Weights of a small image classifier: 28500 steps.
Rows from block 6 of a small image classifier, named by matrix and row number. Rows with one number belong to one neuron. Each number is 128 + 32 x the weight over its row's rms, rounded and kept within 0 to 255. All counts start at 0. Numbers have three digits each.
After each neuron's rows are labels from the 100 images, of 14848, where the neuron reaches its highest value: "strongest on" is what is common among them. Only what is clearly more common there than usual is listed. The data: rendered scenes of toy objects such as cars, trees, mugs and chairs. In brackets: how many of the 100, against the usual share in percent.
# fc1: MLP up (model.blocks.6.mlp.fc1.weight, 768x256), inputs 0-255
# fc2: MLP down (model.blocks.6.mlp.fc2.weight, 256x768, transposed), outputs 0-255

fc1.49:133168144053105150138105118125056160125152139129141151120136236143204098143174112136122126128100186115130095147136129134147136137113125110141115153055132133129172120095177129039106190144119122130126133129098128111183113178074157143161158111076160097133107101180077097075142124095130129129198182129133075153119124082150126108110125136136140121167183155075184148133054076162128126138137143086142098089128135175091110098108162107148162099126114063134189131070100155113137129110151091134200144095127156126129119092120138131135186211141110130128125122130112113114131076127127135129135109120192138176135108116079129133200115109126129149118142116120118169118122191112053143127164162116089133134091088139115210138109164133147165116136127041158211150137207103126128151114066118
fc2.49:152171169041176169126119093138106110101170126195046116139068061129090118066132128139124112146123127201156111098143206073133165098093120110141085097106218144098130100137115121113148097126018120168118108113130114129125175142123175092175150147136135143124133136080112121133115156118143119118122131134131189178164143181138150103138119131090115123129127178103081100127159098116123155105141134174115115161166064144060138128093132120117153159106126075130149147129112127129143159132125121114133209133133126109133120129123162118135102099123133100128127117111124145130111035144138136136152151159132145123110096122100170173089180107095142126085136130128153135125177117174122143153128132096143129123136146105154162139122169171061081100053039107044157127030203137128162093125168205
strongest on: candle (36 vs 6.6); largest object: candle (26 vs 2.7)

fc1.103:120088134142113112111114099126055165136234150123127136063066124197169146132180041106164167108167177116114128114128108148197175062148091159099156141035075111142171130096104112096145166144146114157131130124107097127127103129122083232141133127180096133114056163100079127083122143141166122141113132134151126140105135180135134141164126155137142129145116172052126153083098050135131179130127114128138162154142101127080137152106110129149148116129132058129130101105120130139174142128148125164131085120042162080094097128124193101137020132158109114142149072132115128180080126136071083156152090148172087142084212100092165112128140132164136093139144142131196144120146132121124131163129138098090143152100142128107129127134103139157114158148124120124130082107082123130152159108139136
fc2.103:075125108141128101116149109092190139127162131155128128094117151131127128142123128124175098130139091062113235152151149156107125081136166084112119098106146153103122122112129081113161119126105138115156128134127118160197224112134147129178090135131058207150142167126092153127105095109122134147185112089132122133053203145175112128143134127094083108125140065119157136133052132142145143128095128063128124139149130111103126132132093108115062105129095085078145170146129146182160175136114094156161068109148142124092122157136113163079132126166130115143171140129119106070107135143141076129095049127156071209076077152114186103167158080123142156168133049130165120073112125200111083127129117115124181129126126125136122157004142118111151168211121117122143150147127124145143131137137113
strongest on: flower (34 vs 6.6); ice cream (31 vs 6.7); largest object: flower (25 vs 2.6)

fc1.263:195099113116136153119137083094101141085108178125115040130142173095111137144105136138137063125129123124139154087114131125131096150068117097126128059097156132151148142130116084130195201126064088112071138138156161140114114150106114157171086127136088126063129085185107126130065098066119142193092142136143116094164144079136148145078111149128181183170135138144123148125186133101129099160116130125109114208120132128139140116150139179091166116128167138167066129044130097144092098119122167141122082110096213098156121128139143113176131188102069121118126115123126121128194090135119159069197081134178163135102136139103095139167164127117109143156148123132088143084147154093130123149182118130089117121135139131143090061091204147118044099139126160146107155124168130094075209132136133
fc2.263:066114123147065114123121035109170142125144133117150129145129144135113147141105138108129140144117135149177146122119097113056149136095121120133113128089153140140123130141136102163122115119065111129161166190206111193129128178107083072127126098144091137142149114136105132125101138124125111132127103083098114090154152134137121138201185189169074115132111169085139141148130146191078107134066095119123123120103080138104136126167196132120128110143156191042107255137206158163145124140035139078127073123074129141126152190083161160138127133122112124091128177147132137153132126114144110170089133215134159128086104153111102074123133133130114149131127124137134132129112110156083115080131097131160125118038107106136128181152081209109126144149180131121103123189117079103116116123108177
strongest on: airplane (41 vs 6.6); largest object: airplane (25 vs 2.2)

fc1.439:134129120123177168154086121160170179154131132185113131132235194141087169119095105153101164085130133075085118114069149094119127082079149125134099150113099118100128220034159139067179092118135138133161155127114111176053174139091111135203119128128190137129141083134136121126136136105129154102156181127131132112126145113120106166157155090121128148144151173153137117093190154156128082163154171122150206128114104166194158134125118116131139123071141079131127106123137127068129117086138154179119110124131134133134132061187116141108104129105133098122126075114118161128139074131113147090162114146148116161128195103126150122133116138105130130084090136132065167117158125111101168069127174168117110170142127128187119078121120130146166198039052127092124098055105079099105130153129131
fc2.439:112128082136086125068071118137181125134111085095125117122133151125075132114081069115149154122156159095126106143138128137098183164123136143115128127138101057174122144111122112160108152110166155077164169126142123004148084075128138167093162127153087156140169121133162124169198140067128143094154189054097151107124128148086103123158120177127118147125118154131102197126168136097086159148104129134097177133157226090161146092125132215125156107128130171138133127145094144120130176139122153134145142113159110102128066126155135138133157126210160165111112158124174166137159162118128113127141104088010143127102174089148111118100127132070164142126076227138091046051117120101122122101129089117154161159100097087101139138143123087186146131113134130132124089138132136127123150111126120
strongest on: bottle (27 vs 6.5)

fc1.279:216160124146127128154120157135095108129141122093137132111110153201077098126113119169125184107102072177148147137062094190125133119166165116126179113124116149119126135069188131109129124132212140130122114126175148150014134120127147123093139105138124118150087086176151123121092158114082105114100148163156130107146139149128176182120126131152133184134137116075128128074122083129136081133130139140136179128194135159120120137110135120096136141065114127196115109137130096180146131125037123128088124163128124139111132070130147114150079113135140110114073093126073139088064145151111196121144157142177151076126167187114191143127132142137135119031175138109168225126193144046141127143150105179147087126101125110098163129145110157135126151106105128123135125152123125105026113169100113
fc2.279:124147086103146091161107140128122100162115104149095114100081080119087125050129114147135096127112137163183131184196146122134138142110133239248160135129165121164085149134091127177086140164097113133130138135143142083101129088141142139104109148132081137142191088130152117124129160086139090139127117115128112118138063128116142135117096132145150130104131119131128131168126189004130128119138211117112135106142126090123127089103141135100099095141096143151164094128143123107146134173129126138097175183126134121154149132136122112133175083120086112125146092150120142236195124117138116230032141133064168137152126114129137162133125139114136130125067127124132141131182096134118145121139179153108147122077153148128072129062128085172132078104153114128115077136125140096062192122181190
strongest on: flower (33 vs 6.6); largest object: flower (25 vs 2.6)

fc1.435:127085163145216124096128161126132118125133109225056109124153154121129151102123129145157112187111089098072144105083212107133121000098141136081103097168141190085129159100130165099108087130129122174037077136135151147091083165116100127130126098098123133130122146113124133144081128121089160095118102149119155126141123134131194157183141026079204207188127175154093127131182106081130153149133140127127122136128089161110123094158090124119124121108142117148102114116122134156134109136105158110122140140113143115132146051142143123119111183152131134158157133110133130105123125178129207023171101156147137156131126131125090140063152101068155126096112141129069206111119143134141123142093138106151126129130177083138126110119116140120069125063135125124141158098131095135136137151168137
fc2.435:143102116132173135144129100088090207128130073120185122144129129127136156164122148146173050074117099188146093132150116126125142193114144156135077096119133072139123115156092143128117197156136153075161156115161156160124171222126130198176103123121128089134163128163132222159128104149133119127104141133115083118113095105106136079102131125126103026193143114140126108165133157143104146137129118066166137109127151000190164175131108105095137110123087115086094098086103101142054131112155121129133116115124149129180129125121121135138143104155116151131164155161117132141136112123127140132111140123104120207093123140150122059147129190148122110149134095129109096155060072076084049137103103178145182109129192110099051102068148136150137135165110141138121148136137123097157114124099133
strongest on: candle (33 vs 6.6)

fc1.400:123079127139121120139081117123142122118129169169136113141184124165155097149177097167119170184094189097105129049094130137127121127119091136123135128100110153087121164123109097084144071139140147074055138169123104127131124139079117088115135123122158124118116051171095154091165160120058123047136137142151137126148165116148112121110089135201131133151164236086165122135167123100154044132123136117176137124148119188163164134128146112128215143163211136123100128054133164130114141163158124049183127149153198127070130107127132189103132170093126127116119091135125105073165169132113126132156123124142134121083145076071124080162145088099119136113119142098115170157178143150071127083092127134120089172127077124117088116105127157046145191180119109124126137124095112124170161153093109
fc2.400:045128183147127109118161094121135129114140040122101146174115108129088141124078127086119096139099108142208071117156144089194173220144146105090174130127121131152096140128116156160132134191124098128107136136115123125153067113158106172044078164158093133120163135042138127151131159099148071147131184089117195140150158122127123103164144219187167121091119128093103183129109139110139200070102141146089149139130150095084101104159166169099121149159064151105135137167136098114097100108131096113111123095112129119106107151171126092124118138109149120075089143166081121117153128145158131167148151161117161112101142176157107155098139178086127122108126099098206093109092152070160126146127121150151113113128116107129177252165141129163071105121131125147153136170131126119093158098118160
strongest on: airplane (51 vs 6.6); largest object: airplane (32 vs 2.2)

fc1.743:159113113111123149154131151181119189083115192104153164108172139115127150064181136177139114132115108136118112134072092089128084133137155071039127139142103138127128167135182118082136160129168093105131071120083152134132157129139151125135090097126135112083125177125129107101127084121125110120141148141127100150121115118127109152144047148155176129134135160156156145076134117106174051119237127129123112127092147148136135156140114128107145128168193128219145102047123093155100143170158129120142106145121145152105081094144130083176152121108127128081077144119093161092173168127131092132124147112205131055137139141125067100126210134156112104123138125130123131222107154127124122125201134083117072127169125103163167091171125135114074149123141120134192072142137164152084219083081099
fc2.743:118090163168083128162131177255142179097086124137115077132134133209145115088128113158128193137106106110100139115086121095093150131160151138137057187134133208122136150155116099123109125103146128114124135136112148156066107067133070117164118153135144206194178082165151128064131151223136131126086177136134142078134100084139117165070098128138180112105126104130146055151178112105164107125133083169128099123168103104129087057133138179193103144139125083136147130114143148131120140129133116095107096147145140073102158128130186100077163132106122106116128131137115127170125126145105122153046127131127116162105106174154144132028101128138134122128136088122141138153122140117104142100158139112145081179114123084161123134127199176127131134127161156077091108125076096082123139154128152
strongest on: count: three (64 vs 32.9); light from behind the camera (60 vs 25.5); red object (36 vs 15.9)

fc1.12:136114162123071130101084097151075145126114147080197128078080120132192151141134097085189232114156104135172157128037109115112166132156123099144137112100128058127118132061145063127129135140134120132147180125132123101119134145109114187151121068121162045128142142166179124064106152128047139146133116135127129044128144171189162150128128134146101112204113120094093151120098118157158188130160116113166173117164143153135142135123093134177176124095091088114129117120191084154188152122132099129124126097123159112147164150114068117119161111118163094118170123153101157097095134129124173145131129154130123084130171030172115166133113156168128128107129114121195101130152150118136198132090069112127067127129123113099127158112110146102208120115119109104116097131140132163125132201152071
fc2.12:088063138177132109101128092149130105131088103107081087181135161136111045123098137124119151120217098198120129124140159081097094123136130173127068127123124153144119114153136118168130124119108148055130149136160129119120129074172159181159172126109138148167142129085112145188119154115132059161185121118110179084133117099131140082088128147122144101135151135163172050084146126122130132139111085123137099125068106082113161127164100144155122113135123205060048117184154177085135136110159106155167131115129127050137061152169127132130140112134197177112159191149152163121135155127118081128135129099122147134158137144140157140061122113119117138255077054135107084129126114179140104090113140164119126156136125124085125154128154154088154129178133112105128154120089167151153080122121127
strongest on: flower (55 vs 6.6); largest object: flower (38 vs 2.6); ladder (26 vs 6.8)

fc1.466:124117134087148155129135116158130108107124138101128124178100130173122120093125113141119131139165121104152157105090112119132148145101129086137176127107123112138156202118132176131164177125125119152127093115122156140059120078085137130084126133153114135133153113145114147057072056124113126139088170168122154182120128169138161196127136161135132170079145099105081133092120099064129089167123155178130127139165118208132161082094128129165120142092137132189193132134143139127130129126081120111117128132133160130131123146118156035114114130149116118122130085134077081141117128156146179068171104153161089133084239178165110123048103136106135127070202137120156111069143181112152130234079098146100050111112069158095154115157120147136130127115158085030124133130183149101047123137110134
fc2.466:176095021081074183129133123132124098206146133109127128115144130128160080149157036176093121134143136171135114142135103064178143130097229178099201168157253135169170148112126166114154104135138171125075157089117113124140158114125111067103162134115131124153113131163107126133136104128120126147191099164106096176121084154064085129144085129096184147099147097118131145140115073120103113117135143120156171100115172115112110102104098124154152118082137193126123057121131127132151134157133165145134134128126142087112139101119097099139166108104107124130101128232116081089187106125151160116123128131096081129143132128201155125072145131126133083122086204121144105125130136146098200130128188074120109154106185138136135136108061071130155124124128140115116144101105117130132122105113170
strongest on: flower (77 vs 6.6); largest object: flower (77 vs 2.6)

fc1.386:110105128129097145148135131079147079125125128156133063192147137097121144153110128102085087127118111140098102150072099127128096147100145167166133113148141069117183127160161193095173172101115148135123066199091124106181123166130129131102205128116101114098175109149109139100118143130127102140076141138148082218141128147181166145140131137154155131037168147123117174123061125110190109109121110112123129171122123121127162154101127160155146129121127126146138170093178143082070145058159198136140098041117158077104166140127117078118145172085124063112152168132096128113156132155132157134130127153116073098102118127133111128109068108128063131162173134104129110123060132105137129132120109184034053163100099138112109202141122138071141078134147112127126154128201159171187141128130182
fc2.386:132086121122167110121121100134101115179041099207116157098105042101077170102118140143153140158151114098086162115127182137111205106059188164170111122146183169128131127116062128115120082122126128123092153130166143130034127127116051140130088163125080137141189117066175190077077130153142115119158092090151152113122154148176150117095201123147123163076122118127121126097131172122139099199120224142142145141106124127166116116076129144130193134105098130125141136140150130123105098141109155101144103132155133106095161132150101098156154064127129147120158101128137130191099182159145166125135119160095090151133133141115129142136140077122134152112088158084122154123125126122141135124176082117150112126141185132093121106170164061121171211099124058124139058133116089136108079140197120
strongest on: count: three (63 vs 32.9); white object (40 vs 15.6); airplane (27 vs 6.6)

fc1.385:130128200134134185135128173094095161111126101167127135121135127074125153088200150133144112203103138036118073127123151122152122125101127142107057174160053121109092161113139107126118109118143074156108121128077148121116126165137135164130111127079130098132130148131171027104130120158128161060080145149107128167147121127127139188099118117111127132159103112114136182165174136149131101118146160185089128127100126184131163133109118170120158140076082092115090114065142099160122183124142144153146127114135122134164111050130130151133166133073134097094133158036116085120113141194069135131133128125116124147124110098166024118137110145130117119139129134125135138153085144134090146128182128087183105129158063168131160154119141119130137123127127152149130094127245125122042238100128135
fc2.385:141150058077166131160144146134159128154125170125122164124132089131132086125166114137090124118079157116171127184183206079155103084086133130094178132144157172136131166091123173133130058125139175149163127096102099122131116083117158052179120184098147154100123184130114115129132133034113133124145198131120121111130167184167115063182055113069070100064117102098130138108151145130101125143165124126184117083122177145132126165130129121197124116107175133113124045109104134117127124125151081120144141184129053182107130091124141138184142082032086135171123163129135114128123133046142105097135123122096152118162097150119132149156092095079164128123127112143132167110152114152139130130104179134185162114154081101187160181115124087075131131147154119162108108115147133191141100127110163
strongest on: yellow object (37 vs 15.9)

fc1.97:183136063091164127112129183069116162160099140149160095132142126111122151106161120137147135118124151120139136135098074142125155190082127128131099158121162130096127150156139076089158125125128070123115152126160133104133115129047123101136166133136098163102116136149142126131059102049073161066176125128112091084122135183132148137126127139113130130128165203143140155094162100126123099181127132132188126153134143141154169123137171101135140126098197149162121079058145140078165128178117113138183127135140151093172118100135148113171163087068128105047118131138129114118124153144100131125235101131128124122103128027124102116162227040075140043125116153083037151116162119171125099093180141149119117133129114120077113146112132155062131147148079145125120058124147097139131149108145148
fc2.97:093119148123069120144031065122182131112107096139092132106141041116128130101127161134047140088167108101150101146142123121146136129193128161116117106132148121164121156138158243182060112129090179108073122139155117126139161117158092143128137151121071126134165154136129156169152158131131095134125140134074160148135131162178089125085155183166146118109142127142114150076155153034121141145118141140115205130073114102070140125126045127132159090170063163088118117144174184134079138091130114169119089079131131129129076196127080128121118127130124091124140124127108141103155136152171124128154114142092120161138133167204107150087140101139150189134139097113143084124133138154201146077093128128105127131128144135167133170097033098146218146123146090126105132130086133083130116130124160
strongest on: airplane (43 vs 6.6); yellow object (36 vs 15.9)

fc1.8:128144141113183142129132097127097122121185094128112150150110122184100108084116106147121154130140125076176110065124122165176135113172116149138090122105104077142109165135105208132126103126127145186122106154127116158159129126093144128129152126127138145093137139136120121173161080103114104125109187144100094140121143129130165144132146125126116125126123119097145140074119109125058073142181121143112151149124129189141255161142121080140179151130145106149031136150124044187142122123123162041159072142058143126184111128123192101082057127113172119163138130041098092134182124165116145071181092134129108175102183150151055065106123109171087078090185145161124115114128150127134109132129129119107116085150109126098129113153080198140156125134145136116073099060149125127118116111109188
fc2.8:089146138129129128067083090109127079166129132177137117179134126144108168150122088128072137137173128017133193187123113148157160219103103126134158122114140062134118171104115125118111126128083082125116173138114135121148048101128152105109149168154089127119131105079132077181094052057147121137148121118100123126105136124129125140184121134211090141139147145190108155123130125155081142132111183110118111126139137135119163133105128128098104145184125191119076164140104135116112132080086186145158133128146129143189113097113140137126130138149104146142077136178120104144134114127149152127157112128156118080104145125157010052119105102122181124096156203068165072119160196117163085141130091135139144137185145152121123124170063125146125104097136110137167136116197100095070163130176163
strongest on: bottle (28 vs 6.5); mushroom (26 vs 6.8)

fc1.34:130095153122130204127135072113104104086173128160145135116102142124135135128119127108198129134103120129152123130140154188189132059127125134033184135145095111112049127144124152090153151108137132088102126128137134107130137178115142069109130123153137066128110145179085064142094147128127125134098250129123112133101123161119102131131067126072153129117131187107072129141136116103148126103212156137210127132135117147124107202146160123127191127061127122129118126092122125176128175111083137119133090114048109144124180100144103154163143163112064128116069069093130128053080125128072131116155153131199128085126110065123123116162074069146142096133140189119130166093175199143156163127087142203131152153154128126112132137135111100108138123130125144140112074134130085135131157187112151
fc2.34:100176115155076103128125232144143135131100146128098138125099175153121141130104096132137119138170102110134130185131076128098091180136157089155140136191144127126163124080125146141161137141144135134135127084031151135138116160096141081127160156134129108169120109121130120076122181139000126125113037069114127142143123096133160127126106106147079178155104053139163113149152138078138109156100106060108120141117123174134097049128102134143131094162184108154111174131122124126130124097126094085124143096144098110129153154132069122128148088169186141178142150218133148128130150128175136119106152108063136115124165176153064172091103128023150167112129117170140127193135100136113123138034096119155113137176122128120143147103129129106141119141131110122147127135126194106131132127130080
strongest on: yellow object (40 vs 15.9); its colour: yellow (28 vs 8.4); duck (25 vs 6.5)

fc1.481:149102126135172164108145149126134161061094128109109096130116156127122103127141144137094109105162124129131131133037119190128106142108120145164150078107110144150142115139124129117235118124171106109120119130130100210117120067090123143062127138109087157142159083205116159078158129110128071132096103132088160154145094053213191117125108132147134195119166133128052164129132100070156089185099164142148128230108180134136157087107119074131105111097093133195055130131126110119147126183091106124106095082059152056142134149127135113155130105187118133129189067131116128119125143137128122116204118140121148147113133130120126174119128123143099147123134112087151120118129128101179139173185059121097087130111124130069122138165135136085119076147128105145115136138188126158054167150154157
fc2.481:123162126118138129144126120124126118160138139122158152145124124121208158129140101153085132130102136126152124193140158163189143170082137128114129144203143126062112105112201131124093177131148131166122148105053099117095167133112108144076127120125167102169139159126148049131103127126197251190073114083127098155106128128104144131128186064075137111080121122107128119122085153113077108102098132094154096058100124119135059102128121062140176127107082227160206134131131147124133137148083135161086114130128111130135141118119106124204135149129122093142099079127103161135081124121141117147126136098101112136117138145131073089134157177128166104136134133177125128141129168063131161132192123125116147127138195106125096117122101134215118158093156136137130098133189102161162060081045153
strongest on: flower (32 vs 6.6)

fc1.402:193083073079101141179135161131100122130168136132158139092200176112177073190121083151157123122128140154157157117077133066142033115080157131130169140104125141142121153092133130051143056176121158122120130125151156088049124160118137138089109122195121136146099072198110139132129117042131128119134164126161108073115173116125048121150100162093142168123146162117133146115166110128155122075142123076158134128150137125142090141124136156245140123086150119087111150077128139142158112138117169144204141084145153093109137076143157107130160129003119137143112059138130084126163126165117171091126081125120104142151125140088171107153087102110127095155133159090136122127138127094131134088140164141126076165157057101153144125124142144125119087134115169076132148128084128114123128127135122
fc2.402:134106192124111175115150094060073153083131061123149120161068126169086145150105148111130120117142127173161128128124116143109135211080130186155085129103134094211056147103084133120132196132127080086121127058178137147145151136097140129120086132121113135124131117057179168099123126165105059079131107090128104127107131154125154185129138184199132036198125066129130093095100135162056192201142151190140100104112111101129161130120151117119191125094119139127103125120210134137127194109133128059112104134129138149163077115129118143122117109133120125132128138170168134086228127142126079120153133158135126147064127128136103165141122135133106124088168120123112124124126095114130098146139125129112150082096136166069131104120163135170129127160124122080111147158145091133041139128150093
strongest on: airplane (96 vs 6.6); largest object: airplane (90 vs 2.2)

fc1.654:148116209141140172183111140130156181117133142155135145188175132114177147097147075129102135113116115086131129042114114129116108136045141093161130142121087128118116176062167134115146144128155157181118120129087158171053127123096132242059128125108122113157143094126134112055108087125128146102132136136171099163126149142178136152100138112185113128132160133099152110057087149169177088118127168102100126124105113160157154097048090120129127179098108042128203137114151134119125152145170126129111127124172151112135111057122157152125128126128136029149114137103067127143094152157129129059153105114130120148129144173102126135111119114132066130101137140081138151245162134059139144118121135117136055124142118135136105185126160093167166128089140087102152097133171103128132158127120094
fc2.654:129128077143156122077115136110231153130080145112104131106117121135065135112116125188128122145124106131151117172150197118110125110109164151048177106111111088206166130123107125196133097145236126157180174138175185087172134047085109139130119157132128170153164067117144194076139120021126094126118151151141119108090164223181109089123133182111126111134122120103130165102188193124103127124155175101148112116148153126171157160138114142093159107122140144127066132081160098111133129101116159125129117160166110139119105098083169128145165135118060143122116122106113095131075150068141112107151115134083124161109140156173102166148116099116171121141140125133119119085104096128176145171095128138153126107127115176140119083091140075162141104123126092170118055126122062119092134125163137
strongest on: bottle (45 vs 6.5); largest object: bottle (42 vs 3.3)

fc1.371:162077127072110180220126083091126095126146138159185128119173103152085178150121082065135130151153123165104075088104107146131091128161159112124127191091128111147132130158107141013140095092177104095085103129130133131149144095114108108108124149128062160128067136102116115123122128107127151130125120140176096140124189110130115128112115182178178147161130137123162188111124028176105145212135086109106135141118160110127135122137128115121145116135196129093154094137143043141123139112128137096107079143127178121059090131106132196137165144120131131127129133126127122102219129176095104113147163146122164135059092130126128121129067140154093082124125139159132141191141121179069138110204153145106126136143106145212162124142201166128161116135110138147109139132106067122178108089088111
fc2.371:115104179117130184167149137109099127101139111181103103149113155185163069116118148128115066054128171124073113161114126115141110168152129144051069144135149108115095151155121134143119125145137096120131092106161122078151134069136158159140150151105154100168163164109118124129125098185153145157166132077103162147079128099103121162085042130126095113100141084180129121101114141134094102132115174108157107104098160101144194137119119083143103129121150151174127097108092187114193145173188079129142111113137120091136062141194129169134110103255146127174107106116138146124114110092033088115152114137121177134143130092136126065148148149138134178128176101102085088086143135129148084159070199122131192164171094110072132136104132145138091112206107176123101173105127124172144145129108120
strongest on: yellow object (49 vs 15.9); its colour: yellow (30 vs 8.4)

fc1.443:204120100116120165162130102098126117129099106156167115174127132163118145106133024114154157153117131122119128150050129128122093133131154116119126163129124142089137223177131120132176150076205121122115127124122147125110097129066160096073090143134093147116149131124121129057126100105132128089092151125145127134207123142113123163132120086133123173116115125105080153126171092065098066172122155181140138139154164225139117085118122124131131119059166132210152042119142129135184118167070113096126073158116149094123048159126141144165166099127140108098072119134078119168065146158112115090150133178126148125077216115119108108133193190120111073139159097107131176154155134152143093124144135177125134108161135115146158117179127128066112176138147110131098095152118135175107150122076113
fc2.443:128130137103128140147115111140130118106134079091117109130089126130110110107108192122126118046119122160167077178175112139148126135135169131162128128206183090122155120181128169190127116134065081169141124154097127131171198139102101097128126119097122124137132128150066129109136137168119144152120142097104112187167032134124188129099145165117112156033093068130084128168154138122129060164112159164115175129111133133133111099098127127111196085091151172124118164144123124188116132135112076101124128106104119139128142223138083088104106161183064131113148131168121145183125071111184148163108157143130135120156111145170104187097134134127134142110125069131158110097103098126183150159136089115157120133082138179099082133127026110186156123203151115127056105153133129129077076135115179
strongest on: flower (55 vs 6.6); largest object: flower (51 vs 2.6); airplane (30 vs 6.6)

fc1.250:156239164121087138110102074065114074112154121138122141126131115155095130126083126175130102158129100149129176129102158118234154102132148114124110123097146073105110171120128164085131162137078157128090130104139115162106130157137146078128138146132128094138113178115133106180128171153081160116120122139119077151151098133123121170093129130072152172239131111130128159056117121142108156159108099126146137195135108149082161164110152165107211129118116127111109133112125057181143116055117110081134097130088132120129156078133157092118124124133133124123113109085127164114152091157120141019142102140116124126114149126167065163150178082111183123121126142189139133110165125059138151102061112104132144117176219158131160106165018124144133128107115117131126193168134121106158101141139134
fc2.250:111118097171184115113181154129120124157146123115155145134114128100122147098129155181126170048132117154127133070175132155110140157127127155088112151109116143128121071127105132104118107118131095195133136122183147118123110092101056096124206132111224129152153135177166154116131101159125097192203165174132129132113128100144132117124104076132097115073121178088123136154119172164159131127155155071194135091194145098135104080043146108126141163088085125102141129119166137085169137142133089126103228191125132098129135123084143060143215099119112105169139116081066180112075118074129152175093149124123136048171135079122136144134136087128137112122136105161143114122155140125128137131120115129128123184135144139089136092130135177072123043077163126088133104113108089131151051166133140
strongest on: trophy (25 vs 6.7)

fc1.689:138115151111156113129105159165149115103120168145057148082184114147192123094121134139166174129137151052126156160105147126160129101102118128127182132092127125069131138079161140122170130133049131125126129127116133133114156107121118140169151113137116102147120132167130111157148135068121125105136095143145161162103139106126134213152125085183132133130133131113169127090084144062161145165124159133126126177217089133154128130132091184126105166143151070136165141150122128044110113129103174162146143134129152100132164123128127154071126139101176013161162006106099119107165120130095128093102029158129126132126162133092139149126130048126135142098127172155088158119224161119171189078097130116121122136117197134178120094128090197121126124078096113086171133082116109124126161123167120
fc2.689:167164063123173072130106111126118108163127130126058114126106095083130143082120174201107128152080171140099132120129137169032198160129083110119111099135197121154168085133102099094096144130141128128155117153166152087095135082094140098126129134165118172118129125123180164143040140100132152138125174142129131102150170165197145113215181127118143106096134180115160127070133145113105124106135130129156102104120098127122139131168152120111129075152148179212135107120131126116121123145103148158134125153124123160138060149112088123163166113097175130044102136091166136154078132084224089164114082164122116151128131112103142182181135087073141168127103172098161143112141127148143060124129087183135124105119138079168124016135145125117130176124120125172167092148128107103092110078127118
strongest on: trophy (31 vs 6.7); largest object: trophy (28 vs 3.3)

fc1.553:168098175131126149134121167123101131096127163147106132061124206131201119128124069136128113133114095108070132132117096114133078130125108121121136121132105119126086163009173117000107101062182149141067140142134112145087109127141121143117109113113145112124124123141113160137140143140086159121067129165152163142170159113120162176104085112138172175202139195109146206036148138096132159142153137127123118139138077184114127106125080145153197193126142092143177116120163125175135138119134126157107139106093187135139100096129101134119108126144123076169122069090081099085148060171069127119133111124171132103118139139111113178108125119119131079124131109136095172129134203080128103093141075145181122145131093154153133154151096146143120177116125158139099116143126045133126171148113113
fc2.553:081097144134143132129161126130173214106138121076186160131164127049132180126122197130145065121130086054126128134175127130135079140147131161129120138131144125156116128195111136138098120132193130121182160128130123146189118127122040125139083160130126109161144129255129158138141059134140121104099033129133124129123123089106128122131128147128132100115200114129136124126125137123121161109130156115187126094115127044244132173113147124126099116108177138042080106125140128093113100103158148180129130145113118172095093140150129118125163059139126130127159136163178087151102166103135154087110121110056114133125129143129153111115095185133093127125121126128116089175108128113191121157139092135123162130169124171102057110130085134121116081130185145196102122085127130126131101107129133
strongest on: yellow object (47 vs 15.9); orange object (36 vs 15.4); its colour: yellow (33 vs 8.4)

fc1.623:185210133130105142133122128128096079107116125147156081182124131091140185123124092148138107192108126136115127126151138238135153160147153126141130133103143148115077165146175090046156166140141131124136099125083135113140103073129102099144203150100133086144126124091148078086183153100104188108088197133121066169186106113151111148250127126143132121140129106134130113137111104139106094091097074118167109177198101124090159139132135144139186185178081126119103103112118095075129124098148215118122129131122160162112116131091130085149131116098129129128143102112109137161162122145096105094160137094109111131084075075105083139158103159133138109128059130158111171125129133128124160128121130126076129102167210148126145111116115128108125175014111139174110113156130080173170125072143159
fc2.623:107188133121120096101125151131118118115166067138054100169071195155067076150113102148108107104183107195138088152171098184122111113116131134207124074106189136113111107124145042106129209105104087105161118121103100103182125109092168125127157108112182128127119126127121085129129155128121149117133101124118142126161123112123159126156062126113132112177125185142152113168122087123130110119128094152152136090146107151081134138118139128114145060110139144079130092110122160083160208134120149128255134132120125103148035126130128153055124134164163128087134141105151130107120077125124100130098065131165165120087135080127150156099120099097150134156164115172113153073155136173190131124147151101129196178102113160038100150120153164128102115179097130086131114091176164129116178157128147
strongest on: trophy (75 vs 6.7); largest object: trophy (74 vs 3.3)

fc1.261:141164138115117112088127156200147177111170161122170082160129196130140107152192132112170094189167161137085115108159095161128110127171117096152123138027151100071132110149169091062206148114056119129131123168007108129128121084128130143135215160135202108106062128152142125095190170124107145150160122140126116127148074108126150130124127126165129084158110131128155123172102147072134123141110084094134117144148095182159162179121125101135093150131141061119136138115119153075120138082162085137129172128130143108080126135116108123097068209145118121104223108118122140169167104133121132129120146135129129118109102110110097088149135111169144125132071129157130136067128127119102132140172112121074134147196103155131093086116142184069191131132086113128104126108186138111177096129101124
fc2.261:083106128127255127143152091159050109128098092113083113126125115127078133067134144124126130085131149169191136122143175092138180166131141133128065129130128062126116117127123149146145110154130078246125077130147135111183175096134131139140090143127126074051157157081129133129119177140128129129116152073109202129129134162127124110127125150165085062125125094224129021153074165141131135108173182156120132132126098048128134121136122138111151132128116129120137129129129128129151124139149128141130129232116132162142086124162161106136118077091138100122128146130093123128104114112138136139127177165135124125170129144121083189111128157128148111111127058118123127134122126080134072128044153212157126022124126145133153164124116134183120132093096116124129104100132154110092144129129160
strongest on: candle (100 vs 6.6); largest object: candle (98 vs 2.7)